config.yaml
translate: 0.12
color_jitter: 0.2
activation: "silu"
weight_standardization: false
channel_attention: "se"
pixel_unshuffle: 2
upsampling: "transposed_conv"
loss: "mse"
init: "trunc_normal_002"
residual_init: "none"
adamw_lr_other_params: 0.0015
grad_clip: 1.0
epochs: 1.6
decay_fraction: 0.3
weight_decay: 0.07
Rows from block 3 of a small model that predicts nearness at each pixel, named by matrix and row number. Rows with one number belong to one channel. Each number is 500 + 50 x the weight over its row's rms, rounded and kept within 0 to 999. All counts start at 0. Numbers have three digits each.
After each channel's rows are labels from the 100 images, of 14976, where the channel reaches its highest value: "top examples" is what is common among them; "peak on" is the class under the peak. Only what is clearly more common there than usual is listed. The data: made-up ball-and-stick molecule models.
# convs1: 3x3 conv (model.enc.1.1.convs.1.weight, 96x96x3x3, each kernel summed), inputs 0-95
# convs2: expand pointwise conv (model.enc.1.1.convs.2.weight, 192x96x1x1, transposed), outputs 0-191

convs1.15:512502508494530505503460444519503544444535451425560469504426451531515455493426518487605512453558502524584560521513548537499533561521455397634508505564396558518543505534498526345433568427478537514502556486501441495490600479503495583534525587507609464443588492472539505478515478525488487433
convs2.15:457555484510500426533546397564547467572555518500577497478481575544500488497547488379572533554498502520518552480474580574500499479602390495544405551502496579495582520500528572451510502595494562496647469398491529436481507482502498516449538415509504499438439544476500662502500478509496406504508500523451484493499485506500437559453505535505548600499495500499462480463522501500510469493560483515442514503572479492491497477520392532449510420524500609627577539502500461508461500568500455392408473557498542532552483441524448627457481508525533455501500493501618485431508501557573486622
top examples: balls: three
peak on: grey ball

convs1.36:452486547446561486515502636540536499450497586515499473480380468459496502458375607531523553603450560535507640513451595425513511514608511477448531516469476545570517483454579506499526530413442480484472437501546507484469455457463586504474545502465502456488484535470453500552556461443533508522
convs2.36:458481517525487410548533433489507516399510504500470472523526444503500495591512461508468431490502497531598514410425477498544500496519525498499533378501542487548593420501477631471487440531487614488441461426530543440458597473459501506473503468483487496508431458481500433534502391503602464444514503423446469398499476519497579491550501451500489571500509499499472484406457498500382434537519504448460516476526438404434501625463485431560457472509501517528489509467500397486510538556499421525461444477501448623512562522468578554477473495683532437606500478498419541525530502568448473556
top examples: balls: three
peak on: stick

convs1.44:458450530589588478444455432495489424504516423581607527473483543457523574567646503445475542420454409429387362409543500521515448444427447544511452453547517510508552481489490445544459461496462489492469549496465506490493424528489515559486469487466470515468518480431476426500508474471494453492
convs2.44:546518488459477493544457537564519476468517576500518549505523569536499464493477625511452416425542498480404498512595437535550500511596479496496513480502544507432509458500549532460533668473545470501402466530471457603480590547579502538483481467536506499465501611641499441490499438504567636655547499591486530563500497478501606516454467556507504369501559500499472474588471499499546524529486501473490483559498549465538499539456540484543516569484500462440444504562500515505576555530497469513526470495506507559427408514472565478548467506479502607501500527424379506513433499444439493403
top examples: small balls on sticks
peak on: stick

convs1.12:553480535565463515511498383453491498515573387469684489409464568517521509498455485512568504489555515545506512549474501499504598483454523537554485529431462459446438479447490485449366483612520537565503509516518485420559579444443476566509514553450514450470551509498501472483530464406479512533
convs2.12:451553463514495402475572454545515457499526520499602459535509413533500467525437516455605593456492500553486432431540453471509501514609490495565457408499467488561424455500553586570466480544485485505659498375491368500442479527540501511568441554540471500516546657482499552499501486508585426545518501452448413520502511507498520545469552572492473501499455499499377470488472502501573519423560498460493452528580523443503505556561507485534596537464500438497505367411500480513445550545501505537507473394505497465507416484493488550489460424520476484479499511474443475407382499465507437461
top examples: space-filling; balls: three
peak on: grey ball

convs1.41:566506463375443510521550501500479552397413540537647477496474437475513516597529498497685464515453507448425433478537493461477453503444506469479519489488457510493541469432500485482519597389512472487492453551535423524494507533463492479529490553519534544465381492464539562484421483470529517475
convs2.41:594548402513488522412587494494606511439524353499428450467484354500500477560452517581579516476514499496460502450446452559443500497588438500458653530500465505582461467500528462445537439410505437494580502420517478421601434485488502460464586430551631499381470570534500599547500528520483450541541499468512575526499483504500497572435555518502502529501540500499577499460452503500467495468486511499558514468504508528504499527583534492536475444497500414517524445536500472551498432575501388547480472488496474492524553518652463562511495558438439474497500514451542517432457499507497537555
top examples: space-filling; balls: three
peak on: grey ball; blue ball

convs1.46:525401466432489508461479538458564464552346463454532563477494543499488541480368545495388437498507486479476439473531509574494518557371568410539448499463569471475580485505465422499520525483532503492458550482550516458516617516560477505482444541507503407488404496461511514434552549495492453516
convs2.46:508508462397481467419538445493419515488576407500700481577509556586499500481468514439435468443512502482578468506613472519496500448500605501514498517498547553485521537499487479528472507439507476489444469443590376559478467493426502447453500578505461499475456534499500552497500428509526509439491498450535508519500481519499440503508523512500491482500506499501593517526494497500512517536519500483512489435489474492483500596511531576454506551538501444427556484539500593462496535452499490558390487416498452482514503527386428507542469527541472456499500386451496543781467498452478447397
top examples: small balls on sticks; balls: three; balls: four
peak on: stick

convs1.89:520372469366548469496467479494477491574511481404521526441624499547511478463474515498469524423490477440448447418486496528510518420350528546551512503523528573480603487519490480474492556547555529526443599501511608519488499467504530474466446478481419443444543571512527491471564507416523475548
convs2.89:492511489552558523567605520494542484502480437503383576476485467465501530567401523480536562486498500503465528514512510460524499465461511501501381517500507591474471610500433507457492436474489473497529556520487404455563576499455501526509520448495476495465460463477500569521501463481532602453457500500554521430502550550503559561480577456498542457498569501500448507419432502500502522563460498595552523484440533466572502502588552453463429496448496434421487650610500506505498510505499429619490475490495461458445561436678571632506523507515482553453500514528449515535517500481458679404
top examples: space-filling; balls: three
peak on: grey ball

convs1.48:498423502385522473411472567499440483491626441564526478510499500479524621566440514479582387469473438511579521409553530497499490419610438426559415477518562505502506438484517469520418495520554561500518513470542522525532518540522491445490488512540545487480587508581485514525525548413488432532
convs2.48:479486501530377660484494446585552513455447512499581518471478563474500513529503493594455431370459500482456527529481681444437503508533451496532460459501561591503523579500581440448568573477517488512496603489451506528407445511617499571434506439557494503448470478494499470399499542462459566544448499465566567659501527448501486517468484427497458530502520501500471490494540498499395449444443497484497494587437493434458503494529611522413462593491498581439552501518501508553482518477500527404505530502504541521507544504455566538493523473393475491512500501492540535563492502447457552551
top examples: small balls on sticks
peak on: stick

convs1.47:539466542410499481463440511522543466523487577461407548531547459519494472600478466540360419507455496447506457521468506493519524642557518459441520487444481414499494481586506496449508548453548537476474543538503604467402500546480468430510477568486467444479497482546512446505589540429474517358
convs2.47:500523514448508616514572466514521490389502480501506480495541576468500428487572516456423528581517499445602504440442457620571499499489581499474461499498450595493445412501552457488526570438492517500458487521508433595446538515585501525490484512530429496562520508466500495419502473515453584527515500453652531567499508515497501513563498423498518620501503500500499471421473506500482514607573529452414532342472484576492499544517451441561545413505500523411571467497501522525573428439499483515550495511501548611520478486467622528519505488528528572651501483515502522547580500461546460423
top examples: small balls on sticks; balls: three
peak on: stick

convs1.90:470501443452445509565491546449494534462524471532483416469438573600488429442335480553543508505496497509430406532502503507416473571442468438469558503574504485495508456355503457469461509433553520520510554554479452449541509534554501479443467539442491475542608465581518449505414495543499446453
convs2.90:537615537567569435545517454598524499490518475500402364527542496490499561420523466468568435422483502497544493449531502479490500462462517499446507478501536458549479539500477522472484581413523482505467476472428505535493486516406499537485435396521511499435563453517500518547500418436529643613487498575421434432501584483502483525451499509495555490499460500500534518515540503499590551565486500501478513491599510524458503560596558511454564557462500510540483529517500386526505567553500498524521530536494518479411542361423479532494446485513664510597500431488611522511456501489402511373
top examples: space-filling; balls: three
peak on: green ball